Rows from block 8 of the encoder of a small image VAE, named by matrix and row number. Rows with one number within an expert belong to one neuron, the router's apart. Each number is 200 + 30 x the weight over its row's rms, rounded and kept within 0 to 999. All counts start at 0.
Before each expert's rows are labels from the 100 images, of 14976, where the router gives the expert most weight on average: "responds to" is what is common among them. Only what is clearly more common there than usual is listed. The data: patchworks of several textures. In brackets: how many of the 100.
# router: router (encoder.blocks.8.mlp.router.weight, 4x192), inputs 64-127
# gate: expert gate (encoder.blocks.8.mlp.gate, 4x192x192), inputs 64-127
# up: expert up (encoder.blocks.8.mlp.up, 4x192x192), inputs 64-127
# down: expert down (encoder.blocks.8.mlp.down, 4x192x192, transposed), outputs 64-127

# expert 1
responds to: patches: two (82); teal (81)
router.1,193,173,217,166,223,244,155,170,217,211,251,206,203,207,203,185,223,229,229,191,215,180,238,169,131,185,226,190,203,206,199,271,139,215,207,213,171,153,184,231,159,155,165,172,220,275,260,220,211,209,231,266,195,231,201,176,215,241,185,248,218,228,219,216
gate.0,215,179,207,200,213,237,146,185,219,150,213,200,197,228,174,200,195,198,243,168,209,200,200,167,161,144,157,184,199,200,200,204,224,217,182,200,226,160,214,200,249,164,185,231,236,206,200,167,248,200,200,146,250,253,200,150,234,200,228,200,164,231,200,198
up.0,207,200,264,224,226,200,175,177,177,200,200,200,214,190,163,165,200,235,228,159,217,214,200,200,180,200,182,224,213,183,223,218,200,174,193,247,200,200,166,200,206,149,273,228,200,209,188,174,214,236,250,256,200,200,153,106,200,236,209,233,200,197,200,188
down.0,200,227,190,207,226,200,216,197,204,197,255,158,244,212,256,200,200,266,198,183,200,200,200,215,168,209,276,200,200,178,166,233,182,146,226,200,211,236,183,200,158,167,171,147,200,200,181,200,175,200,208,149,200,167,200,155,200,260,200,173,201,163,210,252
gate.1,298,200,200,246,200,186,200,200,200,278,197,178,200,200,175,184,195,233,200,200,244,126,229,244,135,186,171,147,200,211,175,211,200,200,223,305,200,200,209,200,183,200,217,200,170,164,185,179,213,200,188,166,200,224,218,171,231,249,154,193,224,186,200,215
up.1,118,192,200,255,219,188,200,200,200,184,174,200,148,200,196,189,234,200,200,200,195,225,200,169,268,187,227,248,200,200,211,200,212,200,173,136,222,216,200,167,174,183,200,204,200,200,200,232,200,200,200,240,219,203,240,250,200,156,269,213,180,165,200,200
down.1,137,165,187,239,219,182,200,216,200,191,200,244,146,177,174,230,200,143,200,200,200,292,197,170,258,216,200,200,184,217,173,200,200,200,142,200,200,200,200,231,156,244,200,200,215,269,200,153,200,200,200,269,213,200,139,240,200,200,220,190,214,200,211,151
gate.2,192,200,243,200,204,221,166,204,200,236,227,200,230,222,200,211,163,200,174,171,200,119,144,222,214,145,200,172,200,209,205,200,194,215,200,200,200,224,180,200,167,227,200,229,200,200,167,139,172,179,200,222,165,200,157,210,181,167,176,164,238,180,271,249
up.2,161,226,216,158,200,200,145,200,215,200,200,200,278,237,247,192,201,200,163,135,200,170,174,200,200,144,194,200,203,165,200,200,200,216,203,200,258,200,200,248,200,191,217,228,223,200,224,166,192,200,156,200,200,117,200,181,182,201,186,189,200,200,267,254
down.2,158,165,203,135,165,193,160,200,154,200,200,168,170,182,163,184,200,200,200,249,171,223,222,266,192,176,200,237,230,200,202,227,240,200,200,220,200,171,235,229,199,158,164,200,200,191,192,200,200,193,200,226,240,138,168,200,200,267,200,247,157,227,200,257
gate.3,249,233,172,214,200,200,200,200,197,240,200,162,236,192,147,168,182,153,200,200,225,199,236,189,177,200,199,238,229,154,151,200,187,144,171,175,261,199,202,144,202,244,190,178,228,185,167,212,227,218,220,215,203,156,202,174,169,195,229,152,242,233,241,200
up.3,200,222,200,237,186,200,162,244,209,196,276,200,269,171,211,200,200,199,170,229,173,200,200,200,200,231,164,223,176,169,200,165,238,211,172,192,230,219,171,174,157,196,184,131,180,223,204,200,155,177,172,231,114,168,200,295,168,182,195,154,218,200,200,224
down.3,167,205,191,231,203,200,234,218,148,200,175,252,157,205,196,170,161,211,210,218,200,274,200,168,259,225,200,200,200,175,161,221,207,174,178,200,236,236,192,212,226,218,200,224,200,200,220,218,200,219,209,165,241,203,200,239,200,218,214,246,151,173,220,250
gate.4,200,200,191,200,200,200,161,243,157,200,94,200,143,181,186,161,200,200,200,208,200,200,269,202,200,191,200,140,255,220,200,188,228,172,171,242,200,200,193,213,218,200,201,183,189,202,206,200,186,190,152,156,230,223,210,200,232,168,200,162,201,159,179,168
up.4,200,210,200,200,200,211,225,204,149,200,180,200,185,173,160,156,200,200,200,150,233,220,185,257,142,209,186,200,234,200,200,231,200,200,169,170,181,222,169,233,243,186,231,200,208,207,200,175,200,200,304,144,202,200,149,117,137,175,200,172,198,258,202,213
down.4,219,200,240,164,193,213,219,178,200,149,234,205,200,200,189,152,206,176,210,137,236,265,178,168,200,177,117,214,234,243,200,147,200,200,173,111,163,200,196,172,212,250,210,200,214,200,200,167,225,222,159,197,200,184,228,200,136,171,161,214,229,218,174,217
gate.5,200,138,247,189,239,181,167,160,200,200,213,123,200,181,173,200,193,230,142,168,220,201,214,215,279,154,179,200,188,225,201,239,200,172,153,214,210,200,112,207,200,200,200,200,191,210,236,200,242,204,200,200,200,143,159,223,240,232,209,234,260,248,172,236
up.5,182,181,112,179,200,244,168,168,181,224,197,176,191,163,200,153,234,206,217,200,194,200,200,232,200,223,269,200,200,269,177,148,226,152,180,240,169,155,205,186,265,200,184,134,183,236,101,200,200,200,200,246,142,170,219,246,200,219,155,264,207,200,200,155
down.5,200,251,200,200,249,185,179,271,200,200,200,170,113,200,200,200,234,200,147,180,200,185,210,181,200,200,139,186,207,200,186,178,200,200,154,163,227,174,200,240,200,243,200,216,240,200,232,235,239,199,149,200,139,200,182,179,190,210,160,193,221,209,200,200
gate.6,200,176,200,236,200,190,145,200,200,202,224,177,188,236,200,151,178,200,206,190,214,200,200,174,230,198,200,200,200,230,113,162,200,200,251,194,205,200,200,200,215,218,131,241,200,200,213,190,200,200,200,199,207,180,205,200,260,156,200,162,191,202,228,232
up.6,270,132,232,193,200,207,200,199,207,204,252,235,200,203,196,188,157,200,200,225,197,220,211,228,201,239,193,227,200,200,200,237,257,226,174,200,168,200,228,105,214,143,200,185,114,225,177,221,166,227,252,220,200,200,154,200,215,273,200,240,170,200,200,200
down.6,184,212,200,223,229,129,208,158,261,235,215,200,200,137,207,200,200,210,232,200,216,225,230,239,142,200,200,137,177,164,219,234,217,147,208,183,172,186,200,240,200,200,237,171,221,170,227,200,177,200,226,162,219,200,229,161,178,192,225,238,220,200,200,200
gate.7,200,192,200,186,200,168,257,182,225,195,175,168,200,200,200,152,200,200,238,200,200,196,196,225,172,200,268,153,234,240,147,219,184,170,196,200,181,149,200,183,200,198,200,262,190,194,234,130,181,200,196,223,229,229,134,201,183,200,200,176,230,223,200,233
up.7,240,247,189,165,200,183,200,245,168,190,231,200,216,188,109,214,226,200,206,182,200,207,182,200,134,207,163,200,200,205,236,239,235,176,188,200,283,193,200,200,200,156,200,294,213,200,180,205,281,200,200,200,226,141,200,177,200,215,200,179,200,224,200,221
down.7,138,200,183,232,200,227,131,200,193,200,144,205,173,180,159,223,168,234,211,92,179,200,226,210,200,200,200,232,200,143,260,121,178,216,154,266,173,217,159,228,172,200,179,200,200,211,172,196,178,184,153,201,176,139,205,197,258,200,240,243,221,232,238,224

# expert 0
responds to: black (76); brown (74); patches: two (68)
router.0,218,212,194,199,210,181,248,183,214,193,196,178,216,200,218,179,209,201,216,181,216,180,189,245,195,216,255,242,199,198,222,194,206,233,200,171,192,208,257,222,143,185,162,177,185,193,175,163,167,174,168,151,186,268,229,189,120,155,271,169,163,247,217,190
gate.0,167,188,226,228,168,202,162,127,189,191,236,200,186,189,200,256,160,297,272,147,200,228,210,230,200,200,200,179,200,164,229,215,208,226,252,208,200,211,200,223,129,200,226,200,169,180,200,130,233,191,132,200,227,237,200,200,180,200,214,201,199,175,210,195
up.0,249,145,253,196,200,235,200,162,214,200,200,154,215,200,200,204,149,221,226,145,207,285,200,200,200,200,259,148,200,200,206,196,223,222,228,287,220,189,170,157,240,193,188,200,200,200,200,139,217,201,200,220,177,199,200,186,261,186,181,211,200,192,175,245
down.0,203,210,156,200,200,176,200,210,204,200,198,208,200,202,209,131,185,200,200,200,199,231,219,165,200,162,129,200,200,221,200,200,200,200,200,200,203,256,173,122,237,225,200,293,245,200,200,200,243,180,191,219,190,200,167,202,149,200,191,190,196,141,200,154
gate.1,242,200,200,190,154,198,142,151,181,217,200,227,180,211,165,174,203,280,200,162,228,222,165,211,200,248,215,220,200,200,261,198,200,180,183,200,166,184,198,215,194,200,240,178,200,229,157,181,229,200,218,159,209,243,200,200,165,210,261,261,200,184,164,200
up.1,200,200,172,182,223,200,163,259,185,191,200,230,191,200,200,165,147,165,200,214,192,193,219,149,215,200,122,200,200,240,199,94,229,200,200,241,194,251,166,231,200,209,200,261,215,200,183,178,157,164,266,215,225,212,146,200,200,253,220,147,221,200,200,203
down.1,200,242,173,200,202,200,146,173,236,176,161,172,233,200,200,200,200,200,149,236,178,200,189,200,194,200,181,212,220,231,256,109,224,212,162,223,184,200,285,239,200,171,158,173,200,180,183,200,180,200,182,250,237,212,208,262,166,216,188,200,173,224,174,169
gate.2,200,185,135,189,200,160,220,200,183,200,216,200,130,185,185,220,200,200,145,262,200,200,200,180,203,160,200,200,200,200,225,270,200,200,142,102,154,191,279,144,217,257,200,200,200,222,222,188,183,200,200,178,185,200,228,250,200,206,204,183,200,245,207,200
up.2,169,163,200,208,214,200,163,200,163,250,227,243,173,170,175,200,266,204,150,215,222,181,181,200,200,235,200,209,243,200,206,204,200,214,200,230,200,167,267,200,291,200,197,219,200,200,226,200,200,208,160,229,182,196,166,268,200,171,200,234,200,281,200,200
down.2,179,200,189,245,221,200,200,154,244,117,200,167,210,211,200,200,208,259,200,200,227,209,164,190,200,200,200,132,231,248,226,200,227,200,197,200,219,174,161,215,196,200,200,190,207,200,220,211,235,227,200,200,200,200,200,200,255,173,216,195,186,237,200,239
gate.3,190,222,200,216,133,200,170,192,190,193,214,250,166,222,194,177,168,247,237,187,200,200,217,200,200,200,253,186,159,198,200,223,209,214,200,153,163,200,236,200,248,200,226,212,200,182,217,125,232,227,143,186,215,178,234,200,200,200,165,251,189,200,155,241
up.3,236,200,217,229,196,204,200,223,239,162,175,207,163,200,178,158,221,165,175,208,176,200,265,143,200,151,200,225,144,226,200,200,200,200,178,200,217,133,189,200,216,284,170,286,176,231,214,261,200,201,144,170,107,202,269,200,177,242,141,202,200,201,200,200
down.3,195,228,224,183,184,252,200,220,200,180,170,200,172,200,191,200,177,200,203,200,175,200,171,250,133,217,200,168,191,200,245,169,200,215,212,250,200,200,200,200,200,156,206,200,191,200,200,191,115,200,146,223,232,200,168,245,232,200,199,216,230,229,133,200
gate.4,200,240,120,177,240,221,190,200,200,188,199,200,190,200,157,224,215,156,200,200,202,186,268,200,200,213,205,187,200,200,214,163,200,182,200,174,200,158,220,128,200,200,198,200,238,162,202,197,241,218,190,200,200,200,226,200,213,158,220,200,185,200,307,245
up.4,159,200,278,200,228,212,228,191,187,232,208,200,164,246,227,213,196,303,200,200,152,222,200,200,145,237,240,166,219,236,195,236,283,225,200,200,200,200,115,223,200,133,265,200,197,185,200,200,200,200,212,175,200,178,209,217,240,200,193,220,192,199,191,141
down.4,150,219,249,231,204,198,200,243,200,251,200,207,200,164,144,226,200,192,145,135,200,132,200,231,200,147,224,165,242,192,256,200,200,200,135,263,201,184,200,266,183,125,239,182,219,200,216,244,259,200,200,200,140,170,190,200,173,191,213,224,199,246,228,200
gate.5,248,200,214,214,224,208,200,224,226,141,191,163,201,191,207,198,127,200,183,221,200,200,191,209,217,233,225,151,215,200,234,205,200,235,200,200,216,189,153,200,265,200,200,193,200,174,200,192,200,200,200,189,200,188,260,200,179,174,168,200,215,190,200,236
up.5,230,200,176,169,245,200,225,241,236,219,178,200,161,200,183,200,200,200,186,195,155,200,238,213,229,200,235,149,256,225,132,198,200,221,200,179,200,192,243,200,227,214,149,227,215,200,218,167,200,200,181,222,213,179,183,179,208,165,216,231,200,202,210,128
down.5,200,242,200,200,163,256,200,214,173,213,154,200,200,217,191,214,252,215,148,241,196,119,193,171,211,180,161,229,222,208,268,200,160,164,200,176,238,200,193,200,195,202,147,229,200,200,200,200,213,211,190,200,231,156,248,169,152,136,172,218,194,200,173,200
gate.6,253,207,188,232,200,187,202,207,192,218,138,211,189,200,200,200,200,226,198,200,200,168,252,204,201,226,200,136,168,253,181,200,198,200,219,200,199,162,200,168,200,200,224,212,149,200,217,200,200,224,194,200,219,252,152,309,202,200,200,189,200,167,231,213
up.6,145,211,192,200,186,200,242,197,151,238,223,238,170,228,171,183,196,200,214,200,200,235,146,224,219,196,246,220,252,200,226,265,200,200,200,200,200,200,168,200,223,218,200,271,209,183,177,153,147,227,215,208,200,193,201,175,200,170,164,200,205,200,212,236
down.6,135,222,132,200,200,227,200,196,213,200,174,203,238,200,202,200,229,243,198,200,171,143,232,221,173,206,231,187,232,148,296,243,179,272,200,200,213,214,200,200,277,148,200,200,200,218,173,200,245,192,158,216,200,176,247,163,205,130,239,200,241,222,200,190
gate.7,157,200,227,213,177,142,260,200,200,200,135,174,232,200,200,216,179,234,200,229,175,200,200,200,265,200,200,226,198,200,200,212,200,168,200,200,166,230,148,200,195,267,147,204,200,253,184,200,192,189,200,154,188,187,166,177,246,170,229,246,200,200,234,200
up.7,227,200,194,232,237,254,203,203,194,203,233,205,181,158,170,244,168,175,193,183,200,195,224,176,184,236,225,199,148,196,206,267,185,198,200,200,200,226,200,155,200,222,200,188,244,200,224,200,176,200,158,206,206,177,200,238,263,194,166,224,200,159,200,272
down.7,140,234,200,200,254,200,178,153,200,200,192,200,250,219,216,189,200,200,202,200,210,200,161,257,209,200,200,200,167,158,200,200,158,200,180,200,200,260,218,239,228,200,200,200,139,200,200,215,226,192,255,211,247,209,200,200,200,200,206,236,171,192,279,219

# expert 3
responds to: patches: two (72)
router.3,232,152,175,238,240,221,223,226,202,179,204,208,186,160,178,267,183,212,212,202,158,184,210,185,248,161,197,219,185,156,170,150,185,175,224,208,211,133,195,147,208,241,225,204,195,250,159,202,199,232,205,252,191,175,200,192,241,169,270,236,216,182,236,206
gate.0,200,188,250,174,219,200,153,194,188,200,185,200,258,257,238,192,136,207,200,118,177,185,221,200,186,231,241,212,200,200,200,137,200,200,179,221,227,206,173,302,213,193,148,184,209,229,145,174,204,232,162,181,240,176,203,194,192,200,200,223,215,215,173,205
up.0,251,235,225,214,200,242,266,228,200,196,159,232,203,207,200,236,208,230,200,210,200,241,156,174,201,195,200,213,192,216,223,188,174,200,247,241,200,145,200,200,200,235,229,205,262,190,223,200,200,237,283,220,240,224,178,205,200,213,157,159,186,169,226,200
down.0,285,224,211,222,184,239,153,179,182,186,232,169,200,180,200,228,212,228,196,200,226,225,172,200,203,221,189,156,269,200,195,239,235,282,238,200,200,200,118,207,200,123,200,200,195,182,203,200,200,190,188,236,200,194,244,200,244,200,209,123,253,248,252,200
gate.1,196,102,200,183,237,170,239,187,200,200,172,170,121,200,183,200,200,216,218,170,172,184,225,241,207,186,176,161,226,218,245,125,200,126,166,166,218,143,133,228,200,205,170,200,189,224,193,215,210,221,200,188,173,171,140,223,214,200,200,200,213,199,200,200
up.1,173,205,196,223,163,200,141,221,235,200,200,220,225,225,200,223,200,224,220,200,200,232,163,161,182,211,172,214,200,126,160,228,228,214,173,224,200,193,196,200,164,268,185,200,157,202,212,200,263,179,163,200,200,215,200,121,200,223,132,200,200,200,200,186
down.1,200,200,200,219,200,188,187,178,200,225,200,177,256,175,200,216,227,181,195,238,229,200,197,200,200,234,200,200,202,230,200,200,216,248,262,230,171,227,153,215,200,161,200,278,200,177,248,200,200,200,221,189,209,200,237,159,200,215,175,154,200,200,169,102
gate.2,200,193,200,200,229,238,110,198,177,216,200,213,160,207,200,217,200,200,199,200,200,177,200,245,200,211,200,156,217,166,203,200,245,213,197,200,200,200,193,262,107,200,237,200,152,179,179,112,200,200,200,228,281,200,200,199,200,173,149,189,200,200,132,200
up.2,220,265,200,211,200,247,200,228,136,200,236,181,263,233,200,241,158,204,185,122,223,196,200,208,200,223,228,228,178,214,196,205,221,242,207,200,225,200,173,200,126,175,155,200,218,200,229,157,132,240,144,245,200,149,147,164,200,231,200,200,189,166,143,200
down.2,200,191,200,166,177,181,200,184,222,177,182,200,200,193,217,85,200,200,235,231,227,200,157,188,200,254,179,154,234,252,200,250,200,200,200,167,231,200,177,200,200,154,111,167,268,224,200,200,263,200,205,200,200,200,251,200,175,200,198,163,161,255,183,189
gate.3,178,128,204,192,202,266,200,144,200,195,258,200,232,256,207,259,165,276,200,134,190,267,213,219,192,200,200,162,165,180,239,199,200,200,246,196,200,157,200,256,200,191,229,169,167,182,200,128,190,200,151,212,164,203,251,200,200,220,174,200,158,213,147,228
up.3,170,177,171,197,192,230,129,200,143,151,202,226,208,169,265,200,161,200,212,209,200,200,140,197,184,134,213,206,223,151,225,115,231,174,208,200,197,200,174,213,133,232,211,204,178,256,164,188,200,235,180,259,175,197,197,122,229,191,200,181,200,145,200,157
down.3,282,203,137,147,200,221,178,200,234,200,187,198,224,206,171,127,222,154,169,200,200,200,159,200,192,219,200,211,240,200,200,200,194,239,171,216,200,200,240,200,236,218,140,247,208,200,200,200,241,200,200,254,155,200,203,200,203,200,200,200,200,242,225,186
gate.4,179,169,236,243,231,219,171,200,185,200,140,216,200,200,159,205,167,200,198,155,229,200,150,230,192,169,200,200,209,154,200,232,243,200,200,223,214,192,208,299,111,200,185,199,177,181,243,140,207,200,191,210,228,211,185,200,214,200,200,217,200,198,182,220
up.4,177,135,200,200,200,245,178,171,200,200,208,246,238,200,176,194,140,238,192,200,205,190,134,207,211,180,210,200,175,177,163,133,177,216,266,249,246,172,200,200,217,213,242,188,159,198,200,200,200,219,200,177,172,192,185,204,231,174,186,209,176,151,186,200
down.4,231,197,247,169,221,261,196,170,207,200,257,186,200,200,155,202,200,192,192,199,240,207,200,245,200,245,200,179,195,259,134,259,200,200,152,200,230,212,237,200,200,188,175,163,237,200,212,175,205,244,214,257,200,185,205,200,215,184,145,150,164,200,209,200
gate.5,231,183,200,200,166,200,200,171,200,200,165,169,215,194,110,85,220,145,156,200,200,149,200,185,175,196,200,205,200,199,130,232,200,151,148,200,210,200,200,168,200,252,173,183,200,211,200,200,157,135,264,151,200,213,169,259,200,200,200,166,200,200,200,175
up.5,200,200,215,213,200,194,228,193,179,214,190,200,46,201,169,200,223,164,200,200,173,193,200,221,150,200,200,200,200,200,200,200,200,168,143,200,200,176,220,150,218,221,179,200,211,199,192,201,200,200,221,180,182,161,200,234,200,200,228,163,200,266,214,181
down.5,191,230,175,171,222,208,142,200,233,200,200,180,200,169,227,153,190,200,170,200,200,200,200,220,195,195,227,181,200,262,200,196,196,200,184,292,257,200,209,278,192,163,238,138,200,187,193,200,200,200,200,200,192,200,214,200,196,244,127,170,176,214,173,254
gate.6,238,173,200,188,172,200,195,197,191,200,140,200,157,198,195,267,174,204,205,182,167,306,190,166,216,182,200,205,202,109,200,228,200,200,240,131,200,147,200,140,200,172,246,162,236,200,200,196,187,200,263,182,200,237,245,200,200,164,285,223,200,169,304,200
up.6,237,200,200,221,205,154,200,200,200,201,135,164,111,200,201,200,218,200,200,200,217,200,229,209,267,200,235,200,192,94,184,191,207,200,259,156,222,200,200,200,200,138,251,140,214,201,205,187,172,173,257,220,200,242,238,186,200,216,253,213,173,176,286,227
down.6,192,200,280,248,210,232,253,183,232,222,287,229,200,206,221,200,178,234,229,200,212,200,193,217,202,233,148,179,183,200,163,251,205,208,195,176,224,200,206,200,169,200,250,131,148,200,226,203,223,248,200,200,199,227,193,200,140,218,194,202,193,233,228,200
gate.7,244,189,200,199,200,200,189,131,200,216,189,232,200,236,208,157,200,197,237,200,208,163,176,207,200,200,189,200,200,240,176,200,198,252,235,200,159,191,200,249,198,170,234,174,200,199,171,200,200,256,135,217,187,262,174,129,245,200,200,200,195,215,187,232
up.7,200,162,162,226,210,156,218,200,233,218,200,219,200,144,242,243,168,209,180,237,226,232,200,192,250,192,200,200,207,193,173,200,205,223,236,200,194,235,200,161,171,198,233,181,259,200,200,223,200,249,200,200,153,200,191,200,200,152,176,246,185,267,138,152
down.7,200,200,200,170,158,226,191,168,200,200,114,230,189,191,234,190,241,217,212,232,207,169,242,258,200,200,200,200,182,200,254,178,180,200,187,209,200,211,200,247,266,183,212,217,200,202,217,222,149,254,143,200,215,189,241,248,200,241,185,221,267,150,208,200

# expert 2
responds to: patches: two (55)
router.2,152,254,193,204,216,164,179,191,198,181,200,227,191,214,167,146,163,190,109,232,188,223,202,239,188,234,162,213,225,208,229,197,225,167,216,248,243,213,184,213,198,238,144,221,247,197,260,204,273,231,247,190,167,211,175,242,196,229,178,182,155,198,203,196
gate.0,222,211,256,200,160,210,157,171,200,151,155,155,200,190,188,181,163,223,179,168,200,200,172,261,171,200,200,139,219,200,231,135,183,160,200,200,223,205,165,210,182,271,200,139,202,226,228,159,211,234,237,200,208,194,157,210,200,189,231,218,164,200,239,200
up.0,247,177,210,241,200,194,200,119,156,186,210,200,210,145,200,207,248,225,200,200,229,200,169,244,200,232,188,176,200,165,226,200,200,200,237,165,161,175,166,200,194,200,191,161,173,200,245,153,266,215,156,165,200,200,248,247,200,261,151,200,173,200,196,256
down.0,225,212,200,174,220,178,200,213,200,200,178,200,190,223,200,214,177,142,187,202,181,215,231,200,200,204,200,173,214,146,184,179,193,221,200,200,187,200,200,165,200,218,182,189,244,200,196,181,210,158,200,216,200,230,200,200,200,160,224,150,254,202,229,195
gate.1,217,186,200,200,202,260,139,163,235,168,200,201,200,200,219,200,200,246,227,227,200,200,157,200,200,179,200,186,177,155,274,231,200,206,219,160,200,199,200,205,274,200,200,265,285,172,287,181,257,183,200,173,177,146,231,169,200,200,200,216,200,199,212,230
up.1,200,229,200,200,200,200,200,138,200,220,200,156,200,174,166,226,181,221,189,222,199,214,227,200,205,169,256,197,225,221,200,200,200,182,171,200,248,256,208,180,191,195,234,212,166,200,200,222,198,176,200,218,247,155,172,222,237,200,200,200,177,181,219,231
down.1,133,222,158,234,262,174,200,200,200,230,154,200,163,216,141,227,152,240,222,200,174,200,200,176,200,201,200,173,200,200,200,145,200,231,185,207,156,187,138,177,151,177,148,139,175,218,200,200,212,232,185,200,200,222,219,200,166,214,268,196,178,172,199,198
gate.2,200,200,200,168,191,200,200,211,162,249,225,144,237,187,190,195,200,200,212,200,164,200,213,200,158,200,200,176,204,251,200,179,266,239,190,206,224,241,200,149,205,196,200,200,182,167,175,126,187,233,247,171,200,218,150,169,200,200,244,135,171,185,200,178
up.2,200,200,173,229,244,203,200,200,269,200,200,200,227,244,200,229,200,222,263,256,195,204,200,191,260,169,230,188,200,208,200,130,190,247,232,200,214,140,200,200,200,216,219,228,177,239,217,228,233,195,174,230,200,200,200,195,200,199,196,178,163,194,217,160
down.2,200,216,278,200,166,278,221,200,247,134,200,200,200,237,214,139,233,200,188,200,200,226,221,169,199,180,223,200,271,200,205,200,159,185,200,152,200,143,194,200,196,116,200,233,184,236,247,186,269,280,200,246,177,219,240,132,200,200,163,220,189,190,159,200
gate.3,220,200,200,200,187,154,253,211,234,200,141,227,162,262,181,198,210,199,247,152,196,206,239,200,187,167,200,243,223,239,273,157,200,165,229,219,212,177,201,202,251,192,200,198,193,200,200,194,223,208,200,149,214,198,213,194,177,200,197,248,200,217,221,200
up.3,200,234,218,215,212,196,224,200,200,200,200,226,217,200,229,210,200,227,177,245,148,200,174,207,160,222,218,173,200,227,207,112,200,200,187,104,200,209,182,278,219,166,180,200,200,204,200,128,179,250,193,181,247,242,174,230,168,243,168,200,184,200,171,171
down.3,200,231,200,200,194,200,200,217,150,178,123,200,148,200,200,199,236,200,165,256,187,171,200,229,218,140,192,201,219,200,230,189,230,187,200,224,208,247,210,238,237,200,180,197,276,200,227,200,200,176,194,200,216,210,235,200,256,191,131,249,225,232,235,236
gate.4,163,200,200,139,200,200,170,272,156,225,179,200,179,200,200,200,222,170,161,200,207,170,200,188,200,158,192,200,214,231,200,121,199,200,200,215,237,208,217,221,200,200,200,151,231,184,199,171,179,257,260,177,181,161,218,200,200,236,133,200,200,239,199,200
up.4,228,163,196,169,200,200,200,200,240,200,200,203,138,176,200,176,210,232,136,200,201,200,287,200,180,200,201,197,200,203,223,226,205,278,257,232,207,200,199,200,193,200,221,150,141,121,200,200,200,200,226,200,200,244,199,200,167,190,235,164,142,198,187,167
down.4,157,200,104,200,188,138,180,241,154,200,150,241,200,200,200,204,265,232,200,200,181,200,207,194,223,220,200,219,184,137,240,161,200,200,201,227,190,200,239,225,272,210,221,203,235,155,211,222,212,194,200,147,239,209,200,200,184,195,200,191,211,218,210,173
gate.5,200,152,278,216,224,200,129,121,190,190,177,195,226,211,171,255,200,232,198,228,174,195,222,200,218,214,230,200,199,200,157,200,234,200,266,200,244,164,200,139,174,164,210,229,208,207,159,200,188,207,178,225,167,191,216,157,246,153,198,200,179,172,151,224
up.5,200,188,188,194,200,200,153,157,208,215,217,195,251,180,200,137,211,163,200,162,200,193,236,200,187,226,201,184,173,224,144,261,155,195,251,267,179,204,200,228,261,165,200,200,168,163,227,246,240,159,200,200,200,200,265,181,216,200,213,192,189,183,153,208
down.5,189,186,224,309,203,174,200,200,200,219,200,155,222,207,200,232,200,200,200,221,181,200,196,221,200,200,296,194,200,200,293,200,199,223,200,200,200,239,200,146,153,189,239,167,186,161,141,206,161,155,213,203,215,210,200,200,183,195,262,234,200,200,200,206
gate.6,200,177,278,200,200,235,200,200,208,222,200,200,169,234,223,200,155,200,214,186,243,278,180,200,200,224,245,174,200,200,200,200,232,227,244,200,200,163,200,200,200,145,177,232,171,150,187,200,265,233,200,231,258,200,200,124,255,248,199,200,173,222,200,199
up.6,200,200,200,194,181,219,200,200,217,155,200,131,209,162,131,182,213,212,198,215,180,200,213,195,196,200,244,229,138,200,200,200,152,243,202,200,200,190,175,207,194,220,242,200,292,173,200,207,144,148,184,193,245,208,213,137,226,252,180,136,191,200,204,218
down.6,200,167,200,239,200,223,146,240,217,175,231,190,138,198,207,207,200,177,200,227,200,173,203,216,237,191,254,164,200,221,200,200,198,230,150,265,227,200,189,157,169,157,217,200,198,229,177,215,248,206,229,196,182,178,153,200,184,139,284,237,213,200,254,99
gate.7,143,185,163,124,207,200,200,200,184,168,200,200,110,262,216,200,166,192,216,200,172,196,200,192,233,200,136,200,247,144,200,169,245,222,163,200,200,259,243,269,200,217,200,127,221,226,149,200,200,200,200,200,251,236,187,184,203,248,200,200,226,214,214,170
up.7,156,213,200,200,210,200,268,200,181,171,233,200,194,221,200,234,117,264,247,200,229,192,160,224,275,275,175,200,162,257,200,162,215,157,270,229,167,200,200,191,152,224,234,196,201,200,223,196,164,200,198,212,221,245,189,275,236,261,226,187,160,172,200,187
down.7,245,172,160,209,234,170,200,171,208,252,262,216,218,186,200,200,215,192,176,241,194,200,200,186,180,121,200,153,205,159,208,273,200,177,188,200,217,200,164,200,200,176,172,200,200,200,236,222,229,200,155,174,194,200,223,148,200,148,183,152,225,215,181,200